Weights of a small contrastive audio-text model: 11.3M parameters, trained on melodies that start on their tonic, played by one synthesised instrument.
Rows from block 5 of the audio encoder, named by matrix and row number. Rows with one number belong to one neuron. Each number is 500 + 50 x the weight over its row's rms, rounded and kept within 0 to 999. All counts start at 0. Numbers have three digits each. After the name is the row's rms in percent of the matrix's.
# fc1: MLP up (encoder.blocks.5.mlp.fc1.weight, 960x160), inputs 0-159
# fc2: MLP down (encoder.blocks.5.mlp.fc2.weight, 160x960, transposed), outputs 0-159
fc1.515 132:536621459564525475491512516506654467528483489554543486537516539489497478490473394423526544500487465557460459489512479577490530311480441480498548429472433563458494468555508557512462465489398476489531478403452433427504591474415570539447556435405507539547529476468559516535513493586508401506500492425479498494516473549496578525625510512549497518480599456496477576504575498527482397530483555490526537528518457519515464411554448423473568579478486491403521516498496450547526485449476490
fc2.515 119:447490552643503435448527449526513341535441448534467522474489519604466403418420516452412499437512495538584514451529533495493484532530523412535423581539539461531473542455535495480554499548512566551536553491591485565545505600467511546559532469449484461511510587532552401503498457495510532485400580637487532472492418494547450480452440492494448514500435557509460622506454517531526502486467567474572478576478575468485455534499509516546457560469573452480539520419538503523558530550503465
fc1.516 091:448565464472537508529627447582463505469468452471455541540512502442659461496513435492463561536450489413440557543510493514483431490548519471510500503601409542450605541469536600535485499479539499564450456450536484481526427532510424542485492480473494547462488481462546468526495551504529590462502495511568508526536521466452457507378620526524464499514510344508492518524439461510511489469460525537485549513396549487567471467471553516418461489544475506465418466412460544538495564668417478
fc2.516 087:463484503426584482521501521474472520477507510612563418487524551536583545452495516557548535469492454583488385461474498497465536338527532575511518467507578541471436580530558397489502461485532476417559493436427567455420402535479473495492540449574470447488410529454482452499477479579530433444506494551556473488500480485393439557475515449488493481539472639603567469477459560438480444533452488474441506534540498520447538530523505475459438429477444493466486510496607478557595506497439427
fc1.517 016:472510454429505551539478553437527505583511426544523500430488515516504530502468474459543532540448531484505488495579564540510475468477518419614464536434498448425512491468600397584496500426547449392518524459567507391427447527448438508481456455539533527557516448500424544564522474450493546566450593448513433528411540464454522433557481607527500507543561483497540512415551453539476544470526384550440553555461492455575482478447405533464493442496473543419453547576582467477523496628501480
fc2.517 015:468512512521504540605502542513436521489465506510450459441496518470451493478512555555600520475552531469474531382393414531367503444448548459500486516531551455544523476507566445564462508399517488435487413534533555525507492575550441553434501525478591504609580511515473510378559578508464492647522476471466528538542599503523398567495473511479480569522524503449477439502550499496577516467531547392448568532474555486548514583531494456548442512479463462558520478591536499590469465441454484
fc1.518 137:520551409449430523466534509526487523518520406544421532561523543482491488453526533513510491500550543497526433481510449525570537378467415516447554466472493508533587605630450378451527536530475492523552491514521409483482594541456575398487476516453547556514511512604468495504544462515475536509428442489528532549481550518488460546513491556460515517479494464445586548442409474510586471582493444510457482484488592535558461496486578521529511566438481426405446468474538599395416397505544441
fc2.518 134:485478568429412512540524414445547468482500421387441504419534422432457425518519481535536524532483577480414486516479489476444593596463489533580400458564537457414493518479459450409481499509479499443452435483483537458624586494411508431504407522434454480510462557592521520545501538404586498534546530534502478487512520450544510531443480486488461440482529421503504595536502464451528553440530503414455438481452507471591455611504490473552505428499544537441483476407552509435466440508512498
fc1.519 089:527538512545450451386413425479528457457491528528476523559516555441458491513483522524507507506524522502565550554516610518435539533501553513585458464595532466432491465498511474467401479599560564390497427414431551498419539522549496481526493556548599529426540565515585452551477437396549525607484505488539536494518564508482509406542514513403493444465450515477445588467428449420501560562494422533456480525509551474500502536491336541512430558525513549516527483528478504503501550493520406
fc2.519 102:504493444484418602447494475595509543441510432561529556450428559467530559590430548455478533473540540458492475551419514463483533453485656494593501541436486534621451458486543559518501508542589572594489400446521497534574464462463456509537526439412518489487444449436508595447474431462481541603564592525384533482549480484583505527496560545454485475493505446484469487491485469511521490479478512539448525495567487468518525573539454482527480488537508493401515376492520489550443453438530423
fc1.520 052:511439540479445435482585405431505552469584546499522500389458649447516469524538441581634605404554443510467448505544415430496492546491467431465446570536575440508460483521449497537501444480603600433479503431586498509558484598537424473424468535590591525452483476543513520473495477470466475488448473491573462479514549509513522475506512464504460452414490492544557495559474509518515467480512460527459495427540559578516471437551567527530480537436540556538572518475506467536518478449520411
fc2.520 057:525547480457494506513550610473514534524455490491565494452465464515608482484567409424588464556488474418510531513439452553448493453571604502484422512477499532514476464472497454538496565474490604501476543452492516390479460550546490494540532485499484612520406578521504458473530460482576538491552474480511473507490471565564495600517583506533510609576409404570469492409523511536483510491538466506521592361465504502537546485508518615478572551458524507564605533468456454595477462454417481
fc1.521 039:520558478484495529462506490423503581466522505526448576510501481487497525507506522478470539512515516507447441466475494531531471473593420450549534516495533493450489570497481498463488435491527526516605532468504525584533443428471504566516558635405467498465499565518568469497574515451472532579448437446470355498406582561523538403433463322507438486620535522489493462501482477551445601490503499456466513536455530505469497510547419526523516481483586561493520488441593470612481444371528438
fc2.521 040:492369469480505463474487490599476536533573485475519493458489503494482485532460484556458386540451445467437444505460476573407555547540474598426495455535465448562565485525563576431478457480478542360524463427494581479495551414544416530505497457525463446445426474486491413538544470544553586485578537459431550608556445524533469453480512544609523446467414509442531416507500469417544601508536479480470581537512438485511581531497569530457478492555513575488512459498529563457500493429461524
fc1.522 178:494466397503541499533432516458510429495454453520480529426538493538504568612515514440535559545503512484601568478505374440506480476573556413474481473404563465479498443554473552462545454539561462486564462521592411508540476514493525549474432489516552460552440457512459427515450558549468526549529521467525484529407463546552446529571566433447475468490590431562521581427429583523465464502305477562507518459520556480578485600491483536476552526471574486530504489543546474495533494494486424
fc2.522 185:503516468475513531497529455444553445491496447478504480461584449528512542533475478473505492452422540467421502560514416517606495438547495583480422439466512554476549505455360418519398543404477476472485507607405513519446457463453488572537454429428512455618473514455457485538524558473516456486439417514522539566453483438448575564535453463447515500484504484537505537475466405637529451537593431393435398497525483471565442471529510451515472497546506548481454468508472575461494513472539398
fc1.523 103:445428500563476528526403461446452511432505515502538550417464543580492522552522475491600505478522498563505477546521459512489473488523492562452514454511387447569492464435532519504472462588422559417519580447459518418463502485460554583447530473502458539539441527414540404545517498500498573403503534499573500420500572563541510529503417519500460434596573475516487518540460485497433555479556491411560392475507484562477584544525556417416456416582523496582524532544549496510464507635464546
fc2.523 103:616502529458492491528466563531487511547482518539558457503493524531418609536439535527524404486489530455613507553590479404525515547457576459504476561428579446459497514377544534493517540477462512483497506484521466445497462539448495587437515563599489529486515453414529503493431409520507520512517418568404506482509422535387514478433425480526522515473457484439496479451542506470513399431471507479388412464414478500517510471441510434546533484493474404431650471433458497454474532533545509
fc1.524 036:515541554546608451491461519461547468456501488592574522495476448443394518533492496502556419435578470568459509501583504459497512487504494476468566454553413474501509495451481440460414548477526506388369482484528518430551569473465581476448526512585569508379483500495542481603588481551470449432471568488396513452499570514489487545519423538525493506457503460504556614464467476551499533523474532427495429584431485542485509449534591486467438516521482470436561509572536504470429370556502491
fc2.524 037:556582426473477456483493520586604482523509470521499468435448615534447510538516493580567464507621546444565377525518425409502424522455588508516474544489531469472460463484466548571451516436481546534491551485434512541569562553489450531514590433509490511466481431487528527495500413470537540484486543523462493548542420560462511521534460479462620544499456460454448532559460421438557503430466393419436501461483430492541460464393460490569596546540513539441489448460451450474427559472508449
fc1.525 021:457595512476581528529540465524463396515519487559552496481540486459467425518472508546524538456541405559441492399535449519507571431508616497524499501445436511439490498493499494480484482544547435492507519533524497413441520482467524534437466451454466462456485542539495468592575491561522485448527598519490570437636493538556529547477378467458550414491564492644516556474493494639431513512483584420511501485470417498492537493541543433502478404429496415429484507582536514464478427476441508
fc2.525 020:537516572515451469495443550568536508407542490518413457485466575555445551446455495402554501550599541518602520449580498453459499501543492539497409531489514492560468537479557521496467502546463485611438456476527526530530553550486534571477565539480456549481543502517493385503425438619414456442501437578483527454369506560475431483575385642396470527473501468454496527523540491562517478441495427459602527522497499471492489527482459430478459483500490413437564514524442483470439498516523498
fc1.526 128:520478564470471510444514499489488492491469513503438557582486463468490383455492499556449463491563499528463547505495533524514525585526540458488475489444412356401521510513504536462445475511481481504508508443467473400496556449491574584447513398486458514587454522652596580523549500527538572449563548450501519551517409681503555514433504565443596486451511534636423477476557503512438554502511438499440478491452451498489500475513503502586444510566542464516463566441495536549499454472504490
fc2.526 112:488563492389422454563471528536414549494477499380448452485523590428494509438446406490466472449572458561506415505464565503540438562499529491444490412456437580502485512527538496506445508536475480562544450505483440451414533544471500511519531485393510432515501519527512563473418483425466482419507502463567523488448469578529518541395441469412552508521464561602419471508427548540414434528506483570424528510452540451492475463393486421499369513529476543508449532585485548529517569513486515
fc1.527 032:569466536562551494546517529468479472458505519457515629374540498469343551544542551463500526459466471524536462505545496548543500571482520507520634433532442512443548499471479450422421537601459482455502451509492539422446474496450448488540413427562489578427523519414532518499501522513479427415496429545550512530502558505529480511532498482459394532481541497452495541515474498544479519557515491416485447529470560574546432622537567552489483544519468527482420513597558511512420401458602451
fc2.527 032:529424474449495445517529529450517533497475479520598464485493422475538627632517508449414557529543450472412500525459487452498489559472662476526514532499409502562436585530445542499509516447486469589567449445403539411515530541490466501421500400496465536395455504556434477499510439525506499513500481514455537433562529561507464564498590493538445440535491475479515587511568445477492476471526473537440539575448477432556452473470423495519515640566478481451586467484524415478533526557489491
fc1.528 114:408447495534474499524468574431457492511488505535523473441475488434476505588505498517492329482363493428470602509432540478529494476473433443561480503494550447482502507500513495550535520543529512466495507525412547476532613445452499550469444537556571499502535480482502517515514558531468481595415484534542416597510500537644437566524541458491521450429522510487463468498486522480480606518498488599433521368479552402475446434583466494551488532508611505479492513542484444499500430581583551
fc2.528 113:509503484504500485512531458549462420542429439412514433525567477442549536520531523464473538480453505488413392501563528516394486446382480517554516552513410482543540556379624501521465603541606578524559581492603495458573553511525597480423514451539528403410487474466536504410521487505469506471460455531449495514559527526507542536467523478465538508531524493514470488543533477478576397554411500442536529427457493510508602483568506462473544442421544493511536559550557433548528479542562529
fc1.529 057:448515538529567469485459379535531577555566510456496494518590522532544516503518547446456542524456474551514548498508498547494526460408545489369497573513477455489457496445414484504434397459623483542518528454514476476504469467468430514594457464532483509632483489501516558467521579489486567340498502516476462427482579503489431453567433417539553567501435521452534615484436376493512484449529500480516542520497543458508521548562517579510562571512450500512527516559485536532466496462439632
fc2.529 056:544563488492447437526439557544454483498525510368509486421472406500443583498559536580498473526550505417426446519506519499385480484539479514507553564531465501578502468569406493526509487542583473519434547544467463521438433529503476536577510487507503461476451462465622538538484527569408503470487423479550551519481546506557522534529499481499583528458422446452555560447532442486491577511412469500314445399424505553518448441536504520548510457486431592492539534515474512503473417571541559
fc1.530 173:478460505518467585409455544560506493523534590464492502522500643538553549454487310484432527511455466495530531497509610412482553534537458418543566392509406478502416489524531467530459547460539541557513404492492426483492498502505528463414600548499465513567392574498459521553516574493403488390570509480457528563503539505531490504471472526524479520519534462436513510503442482503472483516520520448469490600508445492474575522493382560496565455486541550500575542451522497455567420471501483
fc2.530 179:478492442473459533411450489473592520404533473400533515552568497497459547496449584582551500509445503469541594557492530521478569448528416474472451486500549403559402528531513531451515529474548523485572505516553479543595412575503635580499499434438557561516518463493498458560410582518585519577383487511520456523498463492584503562568537557521448460535582494473529417558498472534415543507471486449528390574521528481450483537518541536469471523578524458511443538542481538534561531513513421
fc1.531 018:474451537514531480519479484473501468401568439480603575498646488429523516534491464543589521592447435498500582541410519501468435507483581536496458334409578505441493438585506457516426507540567370606475499559520575432494486493509489527506593472505534564463580514503414527500461478513404457465433485494542478529383559453475538495511524459437493460533589530521432473499510460553471528566526540506521498487520478505446472546523486545467557508488505386541503551541433508524515552477489473
fc2.531 015:466436425510506499492512493510527602508529537577455584501547501541561460559539473526520481529509487442483498427595427478452486536494525430586490638507493545477460414581556522619493457505454436471510480535492543518485540416496539450514534519464455461473474478486506509462522495607550483563464463527489446453427566511558480559495442477499488475499569500426606471532592503470396550529538594518545647434455495511456475482525635512452510527501524490359520547578428573571525466467480527
fc1.532 100:481497513570466561652437528590398511571607521593457533521574478513486527455596573445430522567502487451520472595453513548523500534390494455456530529508555535526490527475471465517438538448556488517528503449485489482506527510513462433530458490414599448467513461569565495591515521488545513429485469527476438521512487550415396414552556552424482528484518496485404535450556398523501480481489525466604523493362419468502513509575476519531539552508482501497555463527425492467522447468514396
fc2.532 103:432527550558471515487477432506565481442499540599545533457524502503556558480436679521468498498519456453493485552474457489542460505554507481582569457539503504559430527535476520528540449425604471585626541511535498566536511528439465457458537535531511501492483409531609517488549520518448544502527498478468496540503498375592541537435574474454468504565520466487572657547532469493495478423471489515449428467533514466495475569516471510534494551467575511494501530446432351598482533454567436
fc1.533 142:467451497526435455536502441574438479516389544560577524491584527507545553529502413481491542461465485460515466493472491493568539402478469453552542444599538503452407471456485488413411483563475511416516484519494523545459522563527603521511546506476533492493506413469510544585449590438571468502435486504385545470468460591524521451531520539452519499537536583431441589506459507552468464504476510502519604625554379505477549511456446455574515432459466517526494507447481438500656499538495473
fc2.533 155:577527420463444508477427433540560511425586577463582470475501458562548452546415512410505507565450549416485557512530439476529520583492470425388527565591523404475474476485520433501465442507537491503475492489564448487472499403428533481522483488490625481479472521512486519508412419535484491479537517547519566438486408471478427401491569446462454495517453569566480472571435510412462472473465511466445496550590500507484453505551562509564445600475522422469531504493568576452462568416506451
fc1.534 179:443484479559588566459615558518511442509482532445524523473459483447465498582474511493523491540473400526529541543568492581532555423421542482530523443446438555541435567537330576526496538508522471461589475452572494513466461468547531548589424479511505479457421458469526659535459521424480532417489402451500519572479537513423492557568503517494426489524515460450483437466494535454463533496579477499465411491513578468540552427542562537528422439468537521554575450520492446525457525510448532
fc2.534 170:533518465515549556476624526451520528459483484506467523472541480522476458431439498535606492548442500505524527511547514466532539531499485504427479587381559542490455473492470484486529628458468491581487434503440635468489415481468472506414470475452442459492498477487556511596609518471519514451571511486461401431480510502439412421516528484534426530445465458383488518442619547476512489524498494411505556522458525493570491609450474503458419446441483560575487515545542499526512460642429476
fc1.535 013:531537584542484443440482468534511562511465503451501418502484481502448500474554466458494525484424509460510446451467439560460498594393518582539581491469485525433462475481488522567497541492579512504576481479451439516369492544495568497580494408527561346430522464522599438389559470579579613511512482576584527582493520495530437477576470463464492499581526465492494570541479500463550501455468511471486503465485557496559532484596508494550576590511457377520521570465438510545435520492473475
fc2.535 012:476398612519557496413564417536512506477547519525509480544474453484446475464519490468471493612498474541442540479511478392473524478598564446450488494535485471534485461514416511524475564577520488487561517476472514452584518501419537422472574535479499431493506474587592512561563427421549386487403475568388441407548581518502531513538433527518444494463467505477555416495485508494545485473517544465545473482415506513520500495520538417550408412427411547392494412534518436528477550479540493
fc1.536 074:504528535355553474558562479520524490555475481504467491480464429565489326492508458424513507496538465584578501493381501533501469607543470509518485510460539510462511524483484448417539497525459556547504495428480490543507490527534518586509445489438557438513452544612509577398438471530446529460453540512487550488594536581568485457488485523437545515517407433616452498498511508461424589471491488472479529510460395586446510594437512514515479437523564552501503444519463520503576480494463629
fc2.536 083:513492617526445491500444516449404440506442523482414527512511447491413527511525360527470437512513425529478401468460543485483507520504455498488508456500413446506478497512550491468566472503513475499412569398454582540444460504482476507522534498470510445536475499564593500572472473523508423479505484507622499477338524640450525537556408535435486559394512579564502456545458537530538535577438483623475467481530496435435478489488548440486400573496512470545454542492492453515475498484530441
fc1.537 028:537493544513406473466473498493485460519506505456505453475622530513496558602519535495535477498490483415476477518496435410427525510594558501468530523514549493502487382495485555467456493467530562582517452432556506647475521429505515493548564455484581533555495481525433532505497510522468464420553472417381513401506520548555498490536416510532494523570503487508539590397494405527511542444553643601480486541433482529456506425493505460583437510586494478487522447482385477574512523506405478
fc2.537 027:548569485483458401479510483460574358430563460431524537550540549484502545609550521444459464568533505526532533547519450450478547597511512535485468517509595461479592480491526510478443506495573547456533546375493424511518466552494443514543543451533598536560473442502530501484399525491396474569616566543487438526576478359526470436524451444539499429522498535528574531568479446447544454500486500496507518416491468422470451437449536533522462455609517451451532542497446487550507440521524485
fc1.538 036:519494475569451611459555528501506460477476443496516530549523495456430507517477331442474429487603470446508549470468503587436501445459466485398488420509544466495555515497555500565515482421482437549537555500497404471513458625504530494468487543467456472539467456542496486442469510462514467460504472477480450501509500578504575578507446504471507489507541486434569518473454475623560567507455434432461610515417612538573539469506438520502473593546460510540504512640585478565440537526409491
fc2.538 036:484486588468496439521538492561561534521517455592436442469482530531409365439464486572606465472594534519499484404488575446555481431460440472511463538558538550565524438496440455461575495568438401417493501514548535523430523476484540454507520422475484415559614406523519559446424487555568574544417559551479552479612556475475459559469490476508550422482437508461560504520415506476526537471550576468446488482509497501425510512549487487411479501483502475488525545548562601493501509450485505
fc1.539 030:531417500514527507460538551382489481428439544498544521491550615494499493472591377508500502496552500413527474441584505447429508506539520475508414512521470545472464552477456529425473466428557520457496494484473498497494560445537453589594505473451582467530380565524544503454540493587484470468427484401539448616508517521476499501469535520523549474471538564464464397480531623598540524435448529513488601527537518485436534526549522461475546465589576432535535514481567516574508432510401443
fc2.539 035:480559432510535462459549574474481500508457459398609419576534567589520523562563429473480551515496487522493489539536509539485396412548527501491449487515448563559579551459486525426481524351487458516547512562530456512506448539492438453448529536481472482547468527516481377383517536464580547513437538581423491519603461493515551546422449524557487468474528538483442474420512578505442499469601586478488450431508518570453569487494501472511522491485475460531627552503496475474499574423417499
fc1.540 116:491598551512457462450433487444414442474444510486489477509533494522438492503473436500470491492600496533509500460549416566469472470518495526460555475553417459565524588487444463398523548583479438514541532526480487563435621501496583458496541540467482532457489480534479507506543470475599533447444490495517530542424544567487513519581417620485544484480457474472567597466365409474544515572485494444489539477347468542535473549570539491489490483477547420438495490553510498414466531554643531
fc2.540 127:516495446492496515477471440552552392495446514451505496489460402474426510564502500578573486551544563397495520490473549464470576561549488525506548536385516563412615541518524618438424588513495466532462473528524426558586538472423511506484472466507435459510508483500495591454508494482500499464567488486518408455557502473490511496495410538498475436522392490511412560488442428456506589444497484475426423460397496529552400574467504482583490470494451464499494478387493548468442519470562402
fc1.541 027:503449562457521539504526495451545613473488418506455568507506522474444482492505455498506488515540392490489512419533476460514483489451535450426482500530461440445550403558524543357421475451438502414478584520487564373498487457584529439512539509525519433463498526474563451563624426523534482496572567472519542524424482499436558514468391592607507404522573511486526593519610448551446485494574470464502444506496489486486548461556572510504518550510547553512476453540532580513531434539435528
fc2.541 028:579607447450455494527558520566445503441453450452501383486572609650470532491426578397560480510521541483566435473623466454406485499581538505513514540491502516514509427452511472437457426437500475488523448534523500391509441596481432609467432535564453464540426436503523454485488526536560540518520476582481532480539490421528496586517491544421499518512459462475477465505465544513525504616427524480419519461447520451469515501448492456499514439561460559451490428454521501478564529493455521
fc1.542 044:549453454520507488529527531385481603433549486472492521498534520508468502492503464493462509441472512484472486446464514478513440505569375433524522552531431586472468573508485548442564471498587520526586492450532472525553479490517480576573558554396470472458448561523587460502581520430469474516494488408495390513468620536522487438500415402558431508571508547569492462533467485524464684479538497508444444546565554458499496445540480548549446480452574484472497539457609477580468522416476489
fc2.542 052:505462428439517475475492573581454592534497489459548442454509460487466488439453449514444352479472533503512480488482427507407529530508468510453483493561480481643572495458567559380578414463476513417549479498497515443452501496517396485518476464480497456479461420491510460456569500515540585439587510477419529547621461541548485498442504556546584504477428531452500386522435464447554549458607552505546503486565430520485578484519535541438481460526475530436591511486528580425517528467484495
fc1.543 062:470572485471560531534538512582467412484486433460457469564547540510644495461460467520496584529508496471439593518463494495484501529533543482508491435512388539480496552471534590525476505525507541534377486521541445489537412523509455462497588509474544506454519448389541497543519485455534534533509442589538480529507524503515473563381559532428448526494517329530435490495366403520449529412452611562509580542463506521504506488473561506394507501505509505482434507434445537528540584560498473
fc2.543 058:511533462422534509557443447543442549518484531519540433628527511484605573455462547550523487495471423567513480464458474503513548407514529571519547548494589533454382515526550345504510501462543447427535519572487593539487462517558458530518649469542472451445350488441454431503457571530496442465515503455547455572483551491422478545458537495534521487471511592501556458498553421445491508531461511415506422456470430496463475497554518594476396481489464531482458506484552501518548447524478503
fc1.544 088:555528477453506496421369607565456515536435513416524488496483573513503494537628301560494496521448519518436485480432506433595540535465510441523518487538486532446531477472534486471538521450555454507504521493508486420524460493538546577562447430470511541419546590472570555463535518526464483491577513529508528574473460517439472507569474526534552421450478525515487375439520533577471496468660458493523524485474517457441582449508523488545455531473448458445445490493497580532466442483518596
fc2.544 088:400542564477443505539524480476537497484524524538433393509516534484562627558377435450472528440482516529439528522473353542500410469472533552516558479420420444472433443463516547420592557500490426594492498478514531450521535497563584412426442510518489418513555452572382497410441484564439486492484476538472447472474455481552522466554502511520474505475543539561554438540523547532528516468477538501537509450491458502466492443405527472454409500537465513439482577477417384500473462513538517
fc1.545 198:544498506567506520511610573359559494490429450499551340444458470464522580453540441478351491470556556392585555594482485450509405460508464512443533494491540517510532584583525538499497486518455499481507565438532568474497423572481523412522494522431480535527413619470577444495530514509499441535473485502500482449566504520547536548502490513442483536516505538450483495495452562503503441574576525451462476519568579474456497559496456487496464455499592426528486433467459578537504465447521426
fc2.545 206:537466527581524439443558478474515571529520482514514601513466446570464530560538584563494452478453516500569449558515484432461475413599448520454406491506467559469513533466477472472561481465468513488498513577486480545503492524410481408541491517528406531506513608509533483543434486519454519551524435487539480515513478414527545492496531556545450613436601445582503496528418432480535507509495569433408603525542521594458441460585484511490532490466505423440597529461372467425546623496466489
fc1.546 153:501522498487543489536542608547474491444485512488568464381482494559476581530454479533570443613491432483637415520437537490527478536505590505416531467501452489452510531494432494580527426547542466500551569546490498473538524459514547532572556490533527531469512509502465569474424478493385532425525522463521467526507528475460491509529460542511512444516600482431450494487451480474389464497536487494424460491525601454510538598573586567516427350441490556482541509402540499609435420498477492
fc2.546 147:529498451483552476430562542472494520404496472507451489534543485382448586540469546536614483446510540461540472496540490531485524486488529440483399408484515617429453421506508507560510566476427486464475450530505480462488466464571561453491593449495508466501463526478473582571579443450433505525548437534481433433444535535475482590528472479503514439479493425348518525531517476486425550541547460420514588544409533527457478564440489470383402418457442541573491487460498477443509493571436461
fc1.547 019:527556463480449480435504521528520536558481476424587518470497506518484548544534528428459520578495507603500472476590439543474532495514514435511436543509440441463510587584531472537507478424509469496534522394531546462463444503554473519512459387534501488540487460509503529507482461465512489514482542598452377494541535397520412555510502497575450534484414503555551482535523527491447542460521614434521490512357636445478522568509397534398546600501490548466584527551521592482576544510563448
fc2.547 018:543532516470476419448441505573452441457505515520454584489440513516543542459534633510528499478564443505426486483426357594468441462547456433525573559505459561553556530500469456473468471511520523528476539370501499391485553493589482560549459507486435481440556494558553425448535519620484485473442581503506538566554597513594479450558496469543528509468486506507534582541452539527573519456498552407529522464405521407535490494497558428556483581443478492516529566533535506525440486447554463
fc1.548 011:494486407550465443536513501481524480602436452474485464480550485497443423451552464498496406445485528539512511517552567477553498503432559375506427486563464506575550523547520461493524461434518499484482381419546373531566519581535574519585499452450522468463460502421447534542501542590528598500500428579451403455448445564433430411488527507527550541430490512545524497456479391533547498443497483473445557451521526580483473533559461572466496607530527517434589519466464524505550493491585485
fc2.548 008:520540520415598589509564519484458507456540532539462490550482528345572481513548556419489461447497509538448442480413530442458431513451452594600577477482470459554576481500559491462540477491562538471515410378450490470405536514508434476514509500536568457532513539439550449514528448625545483446511541549520443484477555503520445542406492448546567467505512506473567594470399492540480498451505542479466505502544437522501489444489490554556473458486540478493481537510433485581461424353411509
fc1.549 031:451492494442502509441595526528480495459409500531485425529446528491475470439491458470468509519477630517458504644470584549527562474600516421514435566469486479511534527522510467492575485553539469547549552422477493523447446423480494625583537443484439486517516458493489482499477487555514466443564529463556463500512497549409424495509440527606567476446455481495523447504535477532550483508428605529588437514478527480530447603560463548448612560349467521507486397477446519480492445486570463
fc2.549 032:501518457529478457485466432536468490459565546398566518520509556537477559588515584578544432556463529524518445460488532554512481380552458474492497592618469509532442478499575559463485536471538542496531548505522516527553518467570439439453511503528504493521623515479461533474406483520427495526478521604471532533507520392548494401542512622467546465567429540639490509518534451564469552425526437641474590566562457536472465518449506513476492569505483482559492518549405428489524509486536476
fc1.550 070:499522411621547489478535474498484573487610516480515443511463511519496480487491535506498556570416515558539480535505582520545464496480428510525526526471524496493482437463466560465491355463501460481496510553482470462481497409417488478422445574454501510624476565481563593478479511444536561453488449450493434554424592502569503423538477499537538459492461509493357534464418576486468518391449564494503594609495506584527474484571512538491621464476477495539480508508523488474436563533469634
fc2.550 064:525418419496443501570500541501512581563497514481555391587454458545383500495500500497439488466511546419457439530462507470499488515492512531445448456480511461534534483603495537427471526506538543534529589522530528536425458444467450509401470556511533497526522478519537627414510530496519540464501481513599523509550475485524457513461422431577439551462479485498689568424543581544537512466533392466441414487433523502567456467554536565460624517543439524556514412524474517465448511534516505
fc1.551 053:520445502502545485487584520496419668463552480567506435457541522454547497529483562455471592554549541542479518552525610540547416495456471475540551483461464482484489527453565448446527455530467424528488418564523507416490422497470516473422468590486510483577500513505559496446517417483471539421497470542481432491443588520569467527532528497469530456513495502491247478541442556489452522432462522469508513545483470561503452488628507465511585529495486531520490498464500558465417552511521561
fc2.551 051:569424419508426513491472535427595494498470476474543468524494493519432478500539490470476493516511580440407487532510496485518544465443514514501493439472459501481571560561513555435495520552615491449547594430452529480412488459419504531440541507611548415589442502514505605522554484498482534409555466453522547485566430441503456626486469504574546484509364486533647510599468511491516489509563403478474459466532527546506415456500575601472600491524514456473488417543501486499489516507539499
fc1.552 041:556506529534512442426430435372599471620507536496449506359401434567512567429457423498458471579513440477532448576483543495473489456470426544527433555497566487504430568523479523546553473585561483482386536512491603494545443445394435525537452473499559547482554556445521544499474566438525494488466491410578481540461534561593529521485453453518515539487438449519453421467487533577567486447534525548478534489505488493514568595492532521558511538512493532469471459551557460501463454516445480
fc2.552 043:477500508559546463488557556466510546515494455438537484500530419568562503552418495461436473517486482476435418499534535487468515469510446526504549572462455541492566357539446589475465508519476512536547622494504567453519527550622513411479402564568550521597411527550418501522527451524471545500558443582504496482565563625489507486471531487464534446455477436418464562442513520526423442424515515551470565428459494570488454494563378509497518526506503507564499530546545519551545431440419418
fc1.553 195:491517470442492448559590497450476478475455515461443545450525384459526548559645518572459539453518484554475395501563495544444396490510520459466627481495483483473467489452523495505501474619473463584502500504570480508540467569439521421393538504542483525507454566500540505563495450472438543413560430541548462596486490541529509523541517410497551449506479480487447439525560494402592487539515494509523440468452526543435588573454534518516508466471455580537528488541493450448367621477527522
fc2.553 194:469586560513533457499483521549451422480526525414493481495503556467543543543481508516512498549518474519446451560497511542435486417393486505507479413524486492472437458437471462552275456496453542526492509445462569524416527445522514437493521510476564472484519528462457517571502599435493465509606546480554493448520478464464506558440540539500534531638556478395495486382466461491531450421560540554473493477515505512603443407520432557457469527510570506467576467568571566514493460555503576
fc1.554 062:531358463508531548464492481518356521503493466365479436588407435658483490466561511549469472507435446546533465614435397582484468570535443420517438580499472461500518480475470524434506581448471504563560540503550425468516535494580524490579432549522453420471528592458498445536491587513457455520539526550470451463491522503535498517549475601491505587422544507563514542500522545507547521524521506521447521505493515463498551470487519543589520531467416559452480509525492475426565451492500507
fc2.554 058:520430549531517552524454402574557492493551537466465501502417510636491544442526453472468467450522508534495493447465398562459487470492546488450499501510531483464508514443499527459480451599515473461497570494551538393558573454469422424578429428510525555428498428486555468643527551514516488499491464379500607556491439414508504520476494518500426519459452539526536392604504451494579343480558513506587432513524448454531527472567489506491534495434458525550464529501449451561522482504451467
fc1.555 025:470501535535535543561408448557476604495474516492435497545527495456456527526472533533483468544505493499479511474495458453482511527493469490616508395497569472457530520450509493391537446492515514517544502533438499553485493458475511526521485605550473444425461507447536429539463423540463489402475449514427549439501490518513599584455569559603436504684523559515574506577529593497538540408485486395475601424570527439574545490461537459519490467454476603478471568512404517451537497444521472
fc2.555 025:431456506524475558504455406524399517464505498586511465542505476553498477572494467477462505527521450512524522517376430461522534506487569568412531422544468542450408531435556627528550479561564467474527354559542501511499448467561495490543498638517476467534547467555478483506604557478565585427439476491482511519487481448496550540498506564534544434595503610468515446495474538479534506505483429547422462489504512495509543618561455531447559487477452505433569508543501492361472518457556548
fc1.556 020:557467530600498579519551508342494433465498592522534501439500517427415450546515547426500493464503471510491494513550501452520532510524513490567481463440450492471499519556513548523403531609460469417474532507482478518448484453632485514608460466481495545442461477542532417437499496507516451483528604566600520480520542540499472535520556483616501564404459529477571511440387443460440485519489496501450456525473458549548373479579534490579486528483550462465540491467581471392498550480594496
fc2.556 021:572428411414499528548398458525554501640482494533593487437460520470501483558570504495518476501550525474505494550486558530508473469462491491525532534486402458622462611516562494489501531492485423542540471495481543502528462478513506566396487429446410570526366497479505428541512532543569439408501477438421458487555481523538447505494546506581436457532530554484483534553433515460543467392543487513445587542516510424528504437477404452497502566409456415481543503533612441474485501550493464